From a checkpoint of a small model that answers yes/no questions on an image's attributes.
Model: encoder arch convnext, encoder activation squared_relu, encoder width 192, fusion encoder width 192.
Training: soap at rate 0.0025, batches of 64.
Data: trained on histories of elementary cellular automata, time running down, 295000 training examples, 0.7 epochs.
Rows from block 5 of the image encoder of a small model that answers yes/no questions on an image's attributes, named by matrix and row number. Rows with one number belong to one neuron. Each number is 500 + 40 x the weight over its row's rms, rounded and kept within 0 to 999. All counts start at 0. Numbers have three digits each.
Before each neuron's rows are labels from the 100 images, of 14976, where the neuron reaches its highest value: "top examples" is what is common among them. Only what is clearly more common there than usual is listed. The data: histories of elementary cellular automata, time running down.
# fc1: MLP up (encoder.blocks.5.mlp.fc1.weight, 576x192), inputs 128-191
# fc2: MLP down (encoder.blocks.5.mlp.fc2.weight, 192x576, transposed), outputs 128-191

top examples: 010 turns on
fc1.564:480541526508440519566490502493483485486567465513518495488539468542448522516492425429530560516427482545480468531477506533466506509452447473541503497441558438494547422524514447546497500472481527
fc2.564:474470530495531467491457449446529483517567505532540499537591491531493531455460470472477547479479505556522552550463528510534465474512469475556556516500424535538499504480576459476505445605536542

top examples: large cells; 000 turns on; 001 turns on; sparse start
fc1.260:490504528493463560480431491528425510423483469522495518432539507412499510496498511446539476461605582498381504483486576494467498520501538492553485537499576474566524509489491528547546462515532463
fc2.260:474388501512474469459544532487467459513413473493394434549477524484511521547451563501529585506527463539518472400502496488471530485454440570535483513517486466499499565496476466494510476509511531

top examples: large cells; 000 turns on; sparse start
fc1.534:492467540457526469489550549483555483532469413476508487472573516420529499498584496458490478526479492477481524530522569486467471488512549453530466486560426474484518484480452455565533529527463546
fc2.534:467494531465472514486518503468520460505450515533506464554516545493488537458513608482552455469525462479531414526490520430506524445429478587489557504569527524453484511471470480424506457463539530

top examples: 101 turns on
fc1.463:514510573491487485548449421467480449473504475492477554524489492510451434497563499532526522520451549550555512531446484476517474411530479433476447527488480474440525497445518509431490497497500509
fc2.463:525455564456539453516483469525491415499471478473521477460464494514460471533466490527523487510473527452598536446495545509582522476521423534557502563500358486491477543510491526451488500528526531

top examples: 111 turns on; 011 turns on; 110 turns on; 101 turns on
fc1.150:490489495543483490521473452515483449513508540534501481485507503531525499501497506514393558464511513496516545521499454533467507485458475464618472504552519463542565447489483467587459464535423466
fc2.150:520562522478487452473494533462556460518459515448563483469489550512538473503499500452510542528522443520528492514553491580469500461542554445506450512480449519519540490545448535429435543484479521

top examples: 010 turns on
fc1.204:521503441481509528510447494568505463521522470513531448534471451496447522504501552571504574530561487500458419487513601487514489493480482502476406511507528424547505503505493501472437492544430473
fc2.204:488436511517572447436516523495425477535547495498496461564503541489487525495532521513487437522498390466525476513424416492526377544524506510517523512543479491458406497547503468444497477338462429

top examples: 100 turns on
fc1.555:508462515501468432432488503483519473539536494462602552523512561518519427451445466476503559502472554491573499478476483507515520496511546519494473429558524441539562502452501485472512468568582492
fc2.555:495445454555548464442489500519432461530490508492463495463453515430525481480489457547570457521424464460455475434464502494569549475432499537484529574518521419497453530485546489495424507461455524

top examples: 001 turns on
fc1.426:573504469476543498538497545467485502478510509485540533543515523551525474514469478527519493523492526546416467469474552562457529472507524543587568476504514483541446400522614492479528486533466555
fc2.426:515520449452481508560497478556518494476439540611521474568531540452452523427515502482487534494469531530495476497502543482555531452521476514455519475476532494528519481487566449478480462475493444

top examples: large cells
fc1.332:531467511473524549472481589604491495533514472499532552501527519483461505510515438473535452466368502458529503517515507520513520539583470503506492486505448511496464515473496497457511518492575508
fc2.332:384584535530469465469480561514465490492448520441481453541441469517584466476508525542545459495497526525496540557503440523565445461546475536517421500502441488519523472523548509544509452533510514

top examples: 000 turns on; large cells; sparse start
fc1.338:498561469478455468499493523505499505496509582457565520490505530467588435516479500491495477429559499439544514410436549495543512487537516455465457429524448518471580444467525569498486484510477555
fc2.338:493414468422453410464518500542490477505437471510481464502509569533532512416430500489469530508451525534482504474451530554658499465447514520519507527409500455507402521489549504485463490536505512

top examples: large cells; dense start
fc1.61:432536487460521487463518507556464481542384494489466542457497461503483507532530494452541479452463513444479466491404527475535588507488491465510443496505557526458453518493481501531474468473430566
fc2.61:439527532551425508558518539546493543508473525501510524410552473542484513570468446553486519536513530519555513463475466472492498618524533480500532561474472475465545469470502554499499541464490411

top examples: 010 turns on
fc1.209:424516503474434480487384503584456518497505539501393484531518490492439418514501495487486524516538521539498497449524506538481516512575524466536556609457494518453556532456441422469477543534560525
fc2.209:475493528536462491476471444532505459529480504499536451475593464544497463556431484450493543515530544475522613518475545520544521519596562445433508525549478540611459491513480460500485491484490502

top examples: 100 turns on; rule: rule 145
fc1.208:509494469531429515464482530546465524467522513516525470465486536438526492470520524507553510464520487429567469526509513498487476500437455527473471508515532559516525541538459498526481456546455469
fc2.208:547527418533541474454439515519550470511420569525473442526506527496494520425534411525518519550490493440470548521506463517474513573529553531501545450479487448437478538541462470522481498511432510

top examples: 100 turns on
fc1.179:434422455509495556558527463403479482532493476509537553483425476521518498566584512490483474480458513566465466458484455528512492554502520502467556494511486437484498489505538510478496510524514511
fc2.179:446557513510458475454392523552529490457464536522487505415460530442472549495529453566550533553515529541472498506484516453488446446519512544494555450521567593495519462514513562488510525484525478

top examples: large cells
fc1.250:505534540482518549505473458488471478490490492516514424510496507487449547455492449500553428515571458519562537530469510469522490486587461524459468498523494475479527566473460534490453521568475485
fc2.250:440531514513445456536496513490551476481516526550497524560476441537464465511436473572522486444440521522445453477531442446481521504514554552436489505489501543513541607489490462434463528488518475

top examples: 001 turns on; 000 turns on; sparse start
fc1.364:508528451513506457385463513478539458566476494489537510525591475456483468511494518468472544482511524448546500489515443503506571536512520472436470412474453496474546562543508502527556554522578507
fc2.364:485508400570523544527455528478476486478414564547501540501514560444469600550462558514498461520473477507512497442467472477502476551525516520438494508445534523505456557563489478451529426462604493

top examples: 111 turns on; 011 turns on; 110 turns on
fc1.376:437427573553505549447481551526559451539538511455497462510526530455427508399459523549472498531560517519518484534507578523446481512579470451434542503509468614494529503497554547506512485603496520
fc2.376:494511581501559513500560510451542529555489553533459489548533513573527548471521492442553501517487557546435469552472507515533510512517481529476456491459513479496489475609511496534437437619485486

top examples: 010 turns on; large cells
fc1.153:457515501437507470545549507509509557482532453478473488529477540567563498464565397457473466486587555485539464511481449522508534507534541496562470453533472524536505509491500507476523504526498562
fc2.153:453485441524487443444563477558571498523436495496488521539466542526449527458469480495445505564494553499587562572557510552535523543542480532497478487473491508425536502491455494531446485485450481

top examples: 000 turns on; large cells; sparse start
fc1.196:526489506476528436487486521544485483488554450457395470513502527508556466500528493493511554498527432540487486483500529427543499525546493557562442501489543535536581573579508505513523495533459531
fc2.196:505486474485537449503547512452478495529456547506488519459500493473424517527480513514445451515514517480444513492507495512556471500512521530473558472535552536563594486442483483493544511536513509

top examples: sparse start
fc1.495:490468447502513516485540485412509505562472551536546515545524554478503546469470492446553480496567516529467495482597480436441521472592510482491547426490466472525562549561527490483491492445490453
fc2.495:514508517610581466565471466523514453576497535495507475484441421503454445534423524532547461533469499510451481516524406518555505434450557454517528532508466430475555517490516477465465567561378502

top examples: large cells
fc1.247:500551534469579500528500529489546451532463497551523480524510505432424516430410515503479532494469540544543452503471466515523492513529475521542474501501463555514436520425500517512540527527453551
fc2.247:528497480527469456510530522513465550470442458497436460563477487552527540460479521447590448524555560573374504508531478515557415514556583510513453477544421519515466407502502475550406417509417520

top examples: 001 turns on
fc1.147:613505462479491490584471584505505474469544561519517492523535492525483434549468493405447523548519493521504465515476524532500457479478515448435482496563447522509542412537531536501505583553522534
fc2.147:511479516507537471505485493598530495424433524472458517476508457510477531476465500569522542487507539510480495463488545568503518517437451500535518426481515581531492436488467496392523444473513507

top examples: dense start
fc1.435:493466466547494473484495518423512566468427506510468533512549451435490502473505577507542541566516458537485482447491520495502481556441488513458509541505491574463464452542465520538461504491475551
fc2.435:504539482557434417481503500522499452507455563522472477448499465533500597470460495553492588513529510465538530541501541441580419522519547495515513531505503528562443414523464548463473485487540484

top examples: 010 turns on
fc1.347:455499467452510493524549480526465465512530452520474521492501482465508481464469522578513513560529491491544480478503515454536426535524478521477525475540497545417525489515476475493526467507436613
fc2.347:436493536453489474430494483543503488529443522482519518441504527568477524493421464491512448491462607518565497546504472499551530534465432506460527522565465560444477497483467489457477497530482523

top examples: 110 turns on; 000 turns on; rule: rule 125
fc1.331:470462543521488423512481491432521537531466470625487503486585494465495506518499474532530558515480518563491537495516477519504531481494492525498503528470517483509539433537543509498475462512490480
fc2.331:561491401523496488474498520488508555558522515505483490463481486499458492525475466594514467409469510544469486493511509494547548489536483485562516538493504456509554504476455554466446432562540486

top examples: sparse start
fc1.36:511553448559451509547497493437438484482401448534574515538510489521562520535512447440468527491440519463516525518536481441444513524536578501510522492481544468525498540532512575487502444507526444
fc2.36:476467545587479472428467539454485503508434497402460560547487523416496497506492443540586521572519460505466446552485555477537564541504477472492517461480491440475533491556530501479423566581433489

top examples: 001 turns on; large cells
fc1.525:547468455545485539450418463514514537425497554524528572487578546451471504435485521446513462538512466517500516477481545523482506517493503522478493443502425436484560524465491526520532526512515575
fc2.525:455475550523554478508490529462599439532494549491492448534558547483486508477583545527473489516539547480489551530560459554447524527468540422545474475516444443470505493495511446500536479502465546

top examples: 010 turns on
fc1.267:544501452506465516516411526478455507522554490475486545535497469438486474502499446502533521471481541573534534543540526498477438505500473463536490451485496428562475484537483515482535535503449524
fc2.267:506521406542584526472467441486480432527458492526500424484615485462464500414498471540542551485559506540494544535464501480528502514540620497546529507481563547489494493445494571511474466510461483

top examples: 000 turns on; 110 turns on; rule: rule 125
fc1.5:500496515521504443521481548413564542499559508583512495514540511525526495529517517487523569474446538536524540512506551496499573496502533497591497539531489451546529418561551523523445479441479466
fc2.5:524459448561533505475465587456504519499566467542514501442473497520537467550493513510571499495510468497514515448476476507523504475517439497534479481496478467506453515485503535443418411561511491

top examples: 000 turns on; large cells; 100 turns on; 001 turns on
fc1.335:520500455470441499498546554506438513523523546461481443508484469433494448473422509484524516522499566531475516528495605476462462435516544456577509436462520512484509492444532486445500465497407443
fc2.335:485453524488467458456497487517455516468453475528546459461468555546491489567494437533541528487467600517503445503546502477517422512451479555495540429541566531530555516434491453449536465508534480

top examples: 110 turns on
fc1.498:513384467490457541501535523555462539547528503540480484526448523491510395462457563451518537557521544484463525493478474542420508454464447494476517463479470494474503526498608518496521492543488502
fc2.498:458444504454501458439517457591487469535451462519592499485501526484498445563514554470508493434510549503563512481514513455558448554458483480464494474553539445516420471464485446492481414482468532

top examples: 001 turns on
fc1.274:514466453495467471543508470482517529424536484542522529496542518540467543481524450438493432499507562423485470462464565495498494465436601465473426531509425500464502526456487533478495474549566521
fc2.274:452463513464535489545506464447462565438504511484434511506504556482432515489439414463404521526540512526572560426479497533585438432487528525516569553441538549481556548499561518484495479570484506

top examples: 010 turns on; large cells
fc1.23:575504488443379501431528484459466528468545493518487559497527496546518512491502453561543528529464562471498413521496490485462512538532567518456516480531566501482467530491529487507470483488464486
fc2.23:501441527469504403450555481473486527491520463501488543494475512452493496560534490466559486462526555488508482517484531530595571525531512512579551531465512507490478463520463483539513441607472446

top examples: 000 turns on
fc1.565:378497557510501459513482553465453502502509518520506561592506463441506460523475457518552522494517583505619508486489524519487519468500506508603476496446455454453530435502512503450503499507437482
fc2.565:485439456507516488477478571482603499548484448536513453492470447569486437504482518485545527488541474497499583499472488523447488480558471394545456534510474518479524527464473562434458445575487491

top examples: 010 turns on; large cells
fc1.176:508552485469513518499496457461545524522526600545466545487532544452496503497529413449471459546466522492559532557497564507485508504476559529501505462496549516494510415547515496552527514507507514
fc2.176:434447569478547427508489486517487468485475453525542485484573531578486499479456454526547541505541572518551473480476526459573466523475526509509522490532450532576483484479531480478469478534490382